python train.py --model="image classifier" --dataset="cartoon faces" --train_examples=203450 --image_size=48 --crop_scale_min=1 --horizontal_flip=false --targets=["face colour"] --num_classes=7 --arch="resnet" --norm="batchnorm" --hidden_act="relu" --depths=[4, 9, 4] --kernel_size=3 --stem="deep" --avg_pool_shortcut=false --widths=[64, 128, 256] --label_smoothing=0.1 --loss="cross_entropy" --init="torch_default" --residual_init="zero_last" --optimizer="adamw" --learning_rate=0.0045 --beta1=0.9 --beta2=0.99 --eps=1e-06 --max_grad_norm=3.0 --max_steps=16500 --batch_size=256 --epochs=20.8 --lr_schedule="cosine" --final_lr_fraction=0.01 --warmup_steps=1650 --weight_decay=0.06
Rows from block 11 of a small image classifier, named by matrix and row number. Rows with one number belong to one channel. Each number is 500 + 50 x the weight over its row's rms, rounded and kept within 0 to 999. All counts start at 0. Numbers have three digits each.
After each channel's rows are labels from the 100 images, of 14848, where the channel reaches its highest value: "patch colour" is the nearest of a few named colours to the mean colour under the peak. Only what is clearly more common there than usual is listed. The data: cartoon faces.
# convs0: first 3x3 conv (model.blocks.11.convs.0.weight, 128x128x3x3, each kernel summed), inputs 0-63
# convs1: second 3x3 conv (model.blocks.11.convs.1.weight, 128x128x3x3, transposed, each kernel summed), outputs 0-63

convs0.1:496439632429478588507592469580479541460492520548507603507566474544495484512524550453463486540468486555567492488562517434512548558479569490419596483598578569547485555400606484514585516548480432
convs1.1:410506472462498591473533513522498451526446507551578547467444482416430529551506411513468453460512519431482524532462467558581565475462574544548447423420466550392552477426588479424561465547568476
patch colour: pink

convs0.38:454471514488504444487394557453530539494521553446451445548462534388440522477552451528526536527516555499491462534486481473498491497513439545467465487420485473515529587596450539445480465421509531
convs1.38:435502569499499518460537594592494485456504522516467522500559496493479462374518478524485531431589498468464503451490533529440582540556549466528541444587457351471400527525408414545505476476380488
patch colour: purple

convs0.127:487500477451447428482416483469506475443459449462483412473345460493591466479489445518475480489470476410477467505399565478426515405507546450491512586545408474619442501561521485408484449451505502
convs1.127:532452544489502533610570424427455496553472500441533478438445494538491515591508444451492625601482476493428529560435450544547503586411507497496548506436433531511468500541566569461539606564526599
patch colour: cyan

convs0.67:449412511465409423524436520462493488516441439484535429474509515525572522504484417530482516492459526406491496489423540396543519409496532488393560553560409480580489553523573479512477492417510498
convs1.67:547444548469508584615574475518485491509546548504511522497500498470485492570512459467517587534526543430357562476419514598513606571471510501567553520464404447527451537497533539494528553465473610
patch colour: cyan

convs0.99:513440442514514541454555463588497499468449467531466473491560450522464442495507616461521441511472425541536513477466442450435483646495542497422490454465654485404560444452460477483486489629462495
convs1.99:449480509486507520472508572556553486461517517516468548475482568494430523508508384542536427432588469477543528439429399512585505405537488533531410486547443535375444539417476496445505578594574486
patch colour: cyan

convs0.36:487465381471470430538455518459525480574445479482504452495563558511532584494478426548473565498457573441494468460422552455554458410499553541442397533395410483592475554590422510556468505411552534
convs1.36:496469580475515528592570492586448470513504504495496509488507426466489476456512440526520555507600554465391592418460527577497632547533517524567512528562418390534422521488430500497517499441422583
patch colour: cyan

convs0.68:531550552463446490585542641523475491455457367478414463568469443508486443465496571493467464498568442483481491528510518529477516594507521496549571535608585495509387530478591561475475369570528485
convs1.68:469576543433465536477540574568511473515412501524521525532530528548485529528488408498436476440519523442441542473561462581511517492496519480517616437505473564427408498451505457488539609645530492
patch colour: pink; cyan

convs0.54:472405617506490508481573443444487488478465500515466501470431500484429485480493435523481497482509482517494562459610454459498523423499406490423432451410450574395472475473412484468515503433489478
convs1.54:385586476498482464448546598568573480522528508497501543600542430473532489484489571484431497533456515539559515430597497487412435560535554454546543513586609534398480477443445419528523583529548488
patch colour: grey

convs0.33:477421556529445627509571459483455489462469407564484514505420487475447471508480446514484485511514481643522519427612495459490514414500474477426487479471469525456550414465473508434506416454473447
convs1.33:417563476476496517493569566551606468541514543544511574573508456487502497487500544470481519500493499481529512404546473476456465566555525476546538528571573588409452485494447430508550661537599522
patch colour: orange

convs0.60:456483520502494454518509476462528513632480522468492489529603603508460621492506457598497616504512633481498482501521472490626502467500450590474425466419459502481509592604439504606499518442577504
convs1.60:405553539510480535474559589595463475526510498550499526504510407454476474452514457555461426463511605459447558445559540559478556536531584514561530406557481406422451550453437440481532477452381484
patch colour: purple

convs0.43:442529552425490447495567521470495467427446473484459527466348440464453426491522466456512417497549417437505495507597425507473541458507386441514542447549468573411557505425538494414535478467509475
convs1.43:438554470517462541450510554486493538604519574593495498561528511523541534531468577499391430552419535455516464517612465507423480565467606504502647394536608549429603499408465502460500603546515477
patch colour: grey

convs0.105:392396504490434532495428536442479494574447430499519488514581562516467576515500417536488573484483576532483531476447452409568522397494429524387565479580391494429503531519571524578494459414511459
convs1.105:372606574483458510412589534534481484518572567544535553494526419508454479513522474521415395476522573510450539496419524510522535559496607489533577447458359433465469560460550472496527538449430480
patch colour: purple

convs0.100:500574493572508539633553581544529502512504504554433534371500521454529547538500563518525526565565497523551571521571582549551521562497588528576524531540577551617607486612526553533544454539515563
convs1.100:421560535395488552496531587557549431548471436536458501551443468512444529552496446509464477440564506441431572464478507573547563497525523558579517447550456510443617531423461426449546486532548464
patch colour: pink; cyan

convs0.94:524467322536503369587424522472472481493466478456566413471528487476510490510465485522472481468457484387473463437403542469483419471503495506451390504394460500606464496597415473508449564451501532
convs1.94:538404550472532560615517451577411476413543480516514506533546524483524455489505444498545643497623466439419575432456507593439622497534472511541493534591459416555453484536421540543495490465419552
patch colour: cyan

convs0.93:524449480453435430480561506498485477444422460492499520476403454485566448501497443498470481470505512426506468462562549436474493414500547429413438541472441549605467433569463476397509441452457534
convs1.93:549433486515534539628551437547550476534491540448480491480480422489485517541491530485533599571508496454464554443541418627464518556510528567581510477514552554465475463472457541435520626555593621
patch colour: cyan

convs0.76:520497452516456610550423609469542449478424501571479504479430472476533479531508414500502494528563490597535566552410537508491515377517507471520516576534382437558575486546509563446468535397498521
convs1.76:431575517412509525487519557574569486515560482474460481623425531565470504554492460460451482482578486472396536429463488517564519596567547533527544512502388524447538498432499404464503495555581443
patch colour: pink

convs0.2:504516570488465521452437520494528509454473432513428486499342488498475448487508461505491440501505431519481517540450481507413594428501400495514620490636426513449500587464618489436536411471534474
convs1.2:485509527476453518473512531486569515548562524557555551599475496564476486565505494445388489489508481499495530511469510543493566584421541438446699458430445564512470527559592447553505601583544452
patch colour: pink

convs0.120:460573564485508451458426499506513546464426407495461455482405472512482459480486502481490437483519442427494532568417472567426563478497451481572598487618461461463477614449595473447458414493559506
convs1.120:492586520505474582445544538504557483562545528586559508495435521539476506657497494495413434467456556410427513479466502604532583555460571488520628392449464555458537508453568498498533584563561449
patch colour: pink

convs0.22:530465445511498458477581478580499516460490483460491451486570458539480442477526620464515453492477443457574461448459442465440458655497563477433478467476639466457524452484480493485468537633473485
convs1.22:467454527487513546471491560561506482464517519515451505441497549496435528565494423576572439441542496448564556445460410586540568401522494587564388430521478509406489518421479502405501534555545493
patch colour: cyan

convs0.44:488497500498485679446443471482434471482484512633403546500490523468497493539488466509502488505480489694504597485487499514452522432504443485491479504490445558446500435500489519451512441461509513
convs1.44:370558497501498489416531563484568497561504501556479556586453476487472491407520485473441459475544494513598501461473540395569449575505524444505532587553471502448388501515476455527521596553613507
patch colour: orange

convs0.34:541581422516543577473394454478504479484471465583493514536425503494524488507490444526485512509418519581497563532359531607452502407506469490611428519390411488508486441546401458462499460448529520
convs1.34:508533530503501494545562522512620522565443511492556518505421545527511484462501421465436589528566451493459515469499466448565493579513528450441625537584428536489389550567428465553511623591506563
patch colour: grey

convs0.123:477496486470503616479560426531473504455477582591482591510473444520547448517497503479501458523491467605517484461525570487497473523494586471493418570393536536587509363483430485450544630493444461
convs1.123:419548499434511544475539534514561467524404383535523549471419521455462507552521480512473482449537531471432539484467510565553546517507554527589505465546486524414553511431479484468575401537598487
patch colour: orange

convs0.27:486478419481467421544439513470489469462471478459533412504431455492559468505497440534476472494477484418494456443421580486425439429492532470465429553436419459622519427608450481441457552448479572
convs1.27:549437531480501544632558382516545492555508506453472471515403472465525508568499462494564650551573472447395534459468559599559541558509446552564510574556423517566495492534445587440521520548566601
patch colour: cyan

convs0.98:506438567508506602502623468577476492456441412549494539516533463503490441480505565479483464531524461612544511429639460455470521569501512491400489485461580545446496446437463480475510362572443477
convs1.98:444538485464509575479553591557585475491480513581487582501506530461465514555509496507509477488492486434500533406535430531493474430551527503556445479568540585351467487415451448467528663550580485
patch colour: cyan

convs0.16:507440494473415422508444506482513477427434486462504414423362438483564441494513454487478456489462473407505471501424568431426544443491541422445537569529441468589507527545543460397485535456482539
convs1.16:541452510448521508631574414456469474550556511429477491533418466468489524585493459474537622580505501497389490547439496561567516561399475537565527582450434541529478486537551571446522562529570586
patch colour: cyan

convs0.70:504555545503501335520574516525500533561535559384474416406536558493506570514501548514524558475522553349513504507572532532561507558493554530546542501556572494565493541572551459566486566551527468
convs1.70:439534528421492563493556581545545447547477401562513515481438454465443560516496453510467461444558535441445557464494516569562556477523542550578502433550473500457528534396453443407548421538559455
patch colour: cyan

convs0.50:550525487510539430452448499445510474451448421489412458486365491481538459484494409525467491489516468432463460563429475559459473352514487486517409541426354484497482453542408472443468354392517551
convs1.50:589473524572482509602548462553602592588473451453518477546469511521569515552483488497479583514464468493488484490557499497485474611500494495430602502547514566543493511484462488491523566611478557
patch colour: grey

convs0.15:466415469475461588473449451457470512458497520579544499434427529534449470504456425509479491463446452555450584460466414437445518404490424507425479452475414545410504409478465461480525542432500523
convs1.15:420557500456497369474548569532565504521487498417462516661463477487482494448491481492476442532577482646546449428423519412541444528528515483505513613576447534438472514505451456535498508523570507
patch colour: orange

convs0.21:458478638429433481470451534510520495470484508484488465496441480478482475503500500469499475466468486474498502507460454469476587515487456466484648475646499489431511616438653451476497529508515444
convs1.21:418552504448478567476515451412400459532551501572528538599461488507492542562481496458464461601406510436399494594484484571537453520360553539541528459414473531567528480541597556472520500479553453
patch colour: pink

convs0.31:466450556504441507426487544512490519443422370493479450525387464485573449474482481483484458499469461504493456506479524436426512451485541441442618555653447489543455512507624480418476456468493536
convs1.31:446525527426505484523509546446480480553494576594481519528480465506470502517484506460471532517506491513480548489478408504473510567434529469506699512433456502408489520501580477486521656527578546
patch colour: pink

convs0.80:484490488525469592611521568478458513474480362547476522505431490463529487490467468562489520520567515599519513493575586479509498435498546491487523546556444513606528489561541582469492377473502520
convs1.80:459540490461517588508576520546534458529475519514523605501498492517454496529495490465465554530537500415446553428559420517469480573560570472533581481528526556446486489487474439536567659558582528
patch colour: pink

convs0.17:479447530514469493532490548531497527478451400491480479511493482500566473484491559490510473497482473483500484519420568409467510567491539494427617558626566481590454571515615487474471411561486527
convs1.17:461423568500527543511484586543504482514428508523505535385501539460448513549516408488476515481573499459455550480491416562494613495501586504540621451540430484343480528426489441485501571537496524
patch colour: pink

convs0.114:481455519450493476596568520484464463477510607487549477514480465546563495489477471512469491500593492457467483454580627466520482462497566460464437540481465496624440420501453489469480592483469524
convs1.114:489507509474521571462534499540604495544370385567537504439441509442460524573480526484470485461537538426477553464493452580502574532541568498548536423598513541392624512396438464438534460544590512
patch colour: cyan

convs0.126:477445578468452436471549520493480514436449427491501510470356451497554439489475466488477446490499467421488491495577527420465542430494529426438597533609446544536458546533598471396527486461492515
convs1.126:521480510480494570617537484473490456566500511524505530516506435476512527581479524460505592558476529431457565532538457593437557591420515541547667511454537538497497463519552530425539597551571584
patch colour: pink

convs0.58:480597466499505466528421512465473485586436385488509487548555568502470591506519428555490605490480594472481517523408482576608525409502405534602530484547394464464451549528535486593494424432525490
convs1.58:510549596496472524451588550569486522534502504574579537484476432524457484557525445546420417411541596468419487491418526513560530558513593529467566390466367437497490544458532449514523537462459476
patch colour: purple

convs0.55:532451485531507543591507617515472482456442465524438541442538420534474452515426470430412475470574434550559487451465461479490522447509574486416484507574460555468449398492527558507500458500446586
convs1.55:542425486512531540503502589504562519465484576506434500572561538519500517571496524497580466471570495456550550435536405542506543357523435512484421427591595565427525458403440467459513629512555504
patch colour: cyan

convs0.71:416454573444437475531436569523506522443480433488483427454405445507460446491478526427492439482517447442505521471432466441438543469477483417453595466632497487421509580446577479427461467512490439
convs1.71:452502497451466555469454519405415503465538528642531542581546501559502501538500519472464461555448504444430539591502447536499523531356497457479682457401454497454509475492645524484529504471473476
patch colour: pink

convs0.91:446402560468415501398509562456506492564482598506518505453585568502436571491521463507489550504569547515469535521537465421571533441498429526386585444615456501407528572520603524570478584460516423
convs1.91:486498553484507524458520554529577499576413419593546539506446475433465537555507473500475450440599547481468532473494497484573588499508548514503567465545468549480626550381472420447522400514507475
patch colour: pink

convs0.111:554441425520503432460537522570466498458406449482487442475515421531582426492486549472482446501470434422532460469442522409411435552499555495399478546486556475597477421539489500461459446554444527
convs1.111:464426518455549538555480485562510453455492504504463497418523566469456512587514424511537538518568470467440595422468396649562587458523580540598418466534453532432461501430464538437503598539588542
patch colour: cyan

convs0.73:483429533496432579496525633513544482556477546546462535489582536500518555513512521500502547519599546586530558478495563411539537554502574527404603542651564507534551533572613537539511570519499444
convs1.73:480501533474515536459521574545575513560443442565500522513397516482418531575505450508460451433604537458443553451472470525591582511525555516542525433533451546425601526368491433453530405543524469
patch colour: pink

convs0.53:529517436479468454558472548487486472468441477496484448498464476502621469505491466520501485499465514455516459448468624503443443478492556463503450599457468476664553418638457486445457512470480576
convs1.53:549436545475512534623555391566572478546512466443479468520429467443507520551505448487563620570584478455407560442479528584555568559544456547566528572554435517563475489546437571436509525547552596
patch colour: cyan

convs0.118:452480534475491562438557421539514491569496578552512571495611548528439565488497579515514571516513546553520491463574409498578479577497491544471434457430591542390505489496440470564533626570492443
convs1.118:452514504473493553502552526497531483580423412573541555471361435429459538597507443554494449472492553454468514526473496534582511502483504574535473465499454546445579508434504505396549414566537485
patch colour: purple

convs0.69:544518425514524549448396446457518474452453495540486498435398478506471453509515419498488457501476451548465551527392443541415499408500384490548433496423396492433531388477419473439491560433496545
convs1.69:506502495545515438428565537531571600585534546509485503581416550515459504481510462497399412516531507559537438515452502424577404574509570461420536529497418542444443538470505455520501528546487463
patch colour: grey

convs0.45:409420589462454516543528558451475481564451386484501517545550561491453560504517429534487571495529565528481500451599470426580527419496434528418567461592419507429468543517577528570519359425510455
convs1.45:392623545530461568490577556542481453540469561587561576479504391486510479542510481530439467518474595447432513469495518548501479596500584515545623454522477469524485559467495456509545578492478533
patch colour: purple

convs0.109:479527412537508576495432509425502526526491531620567502493509535551468568501507408506471545515528527576437611542409510566534465401486447520563461467479381485467488510509463530520455607406517459
convs1.109:420575504477508559419567557477578458553410473610563549474411485449432521556478515485442465454520493454486578501445483513601535532504562501534601496534432506453532531460470486492528454544628496
patch colour: grey

convs0.115:521448599488524472484631439491475489467441502478448566500444484455471470485507501477498469473518468461505466460613439462545557480503451450452455453457509615450509476436462443446532525483494502
convs1.115:411588444500477554486520538546580472532522521525516525580586455470548503502485568494446511533414528445519546420598482579382470545526550523598502424532615544428555478431465477469529586541575466
patch colour: grey

convs0.86:463410520494478546476481535550496499534453425536494510534546537494433536499516586491523521488463524548513529470426432421495524604495491506385592457595595497382482550474588500518494401577509439
convs1.86:436511574456480537485515552479504488476463574560490581420493534499443496567517393543516437484528527495528553454422465581537554422465504577584485482471399501398475559452550485458521591550515495
patch colour: cyan

convs0.82:511444612516525470508632551578474493472478437506452548576530458511484454492492588498499459485509454464499480502593470427476528619500541508385581487590605536470413541464566500475519369592459476
convs1.82:498475486472520557530566567570541482464429517522475562456504553478484531604503424538496490501523513444511543447551401615499542434491524549562490452529487566399510492442506456423559664591567521
patch colour: cyan

convs0.19:436412552415480426538451617485497487510461533476537490515500480532482489497548447497478499492577499413479493481464525436487519434496490493405549496595440444518391569456554539497499562432487441
convs1.19:542481539518519578474559500514468528443462519575637538532489544458499509481498475484492556472606539433401545502453457564528569541491575443511527415537452474455525504475495477516554442529450511
patch colour: pink

convs0.79:449495453480491468505468489461535506635484523470482486539579606499455632503509460587497623502489641486495491509481474502642489476498460585496446477441461493476508595601455519596477525442588491
convs1.79:438530584478489506492573559587462477507509496521500520506527424454450473427522440559483448434572586490414555458467547541484594536534557505542529446555424379459426549480442448489514466443383497
patch colour: purple

convs0.119:516521423533561439450485447575508506449465465458456441467531450516450417497534595467496428489483429436541452536398389537428460589496517487528425461426590449400528423439424466474469519589476531
convs1.119:529469526549506531470495565542560553459520539539478511476492593496448521626510438554560424416549491463550502498450436522587583411517483551494425436532468568386473546385476489440515563556500476
patch colour: cyan

convs0.47:441458620445428472492440524511529491453483508479470452488428461479477466490513497470501456480490462466491498503447446456462600496485446455470655476635486496426524598440641471450495520492505442
convs1.47:412558504447470547458528466406395477545553519577517536598453492512489524546485486455442448605418503456419478597480477543541457534336555515506562464411458530531525491530603548485519516496539439
patch colour: pink

convs0.77:428444593455446453478440604506502503461482482473461447472428454475457462493489506457492457504532464435500516455435432439466546457496463468441632472660474481406533552447635494456461497496487444
convs1.77:406541545439465559449502531483396498493574538624476562597491528517494512521504515483436453573454487441386489572485454557513518539438548488511697451449447505504516479483582527500523532485473472
patch colour: pink

convs0.112:449427481482461547472456448422501475594449474536485529513538578506445573520468401565496564478468589545481567467457458467558497427493429541434443475418406509405546520600439508539499509390564500
convs1.112:368569560465483433418551601553470474528537546511510546553500425475450485416520464525449418477585558564505508456447505447525485537519569472528507514571439427426386533495437402503497519454445491
patch colour: purple

convs0.87:459457580479443450506542504489468504422437418494491481476359454468551423486504459478485440496490450435494469504577534432457543438498539425449602531605447536542450541499602476394520437459503495
convs1.87:491506491508498539603549533469512465539514535518494504546528441450492517569475538454489563552501528461470549535554445598419567574432564524563678472454561512438527484491561491458536612541560556
patch colour: pink

convs0.6:406473447446462465534413527480502461560448407450502452498572534520437581496492437535500565462454572460476464518421423454600481426498420527461518476529420477413451531491529505572467440444523441
convs1.6:502545527514449462456578489557525552489604592527503535515523430560481465532521473486413422487536598525422451428424491497542473552525539493437557464360343423557428553525623495519518543474439495
patch colour: purple

convs0.46:390441590457430455488482587495514479457454467478481442555379477465455459486480477456490453497538450429471490473509453427433523438497443455438597468643462487409518518457578483434486443466516420
convs1.46:422588536395473474494514557472470521471477578579464540538536531535491480433481539463473515512539455534508505509391457494499515490521487462483676555523466483467484510533510519581495602462459508
patch colour: pink

convs0.7:457473641425433480469447525504524491463474508484485465507435479476480476503497497462495476469469483474492499514452450463475579509489451459481645472632494490422508615437644452473493532500514442
convs1.7:418557502448478566474513452411399457527557503579530537596468484506494535564481499464467462599406514438396502593487481576533457518357543536548527461410479534560530479537599558475517494482548448
patch colour: pink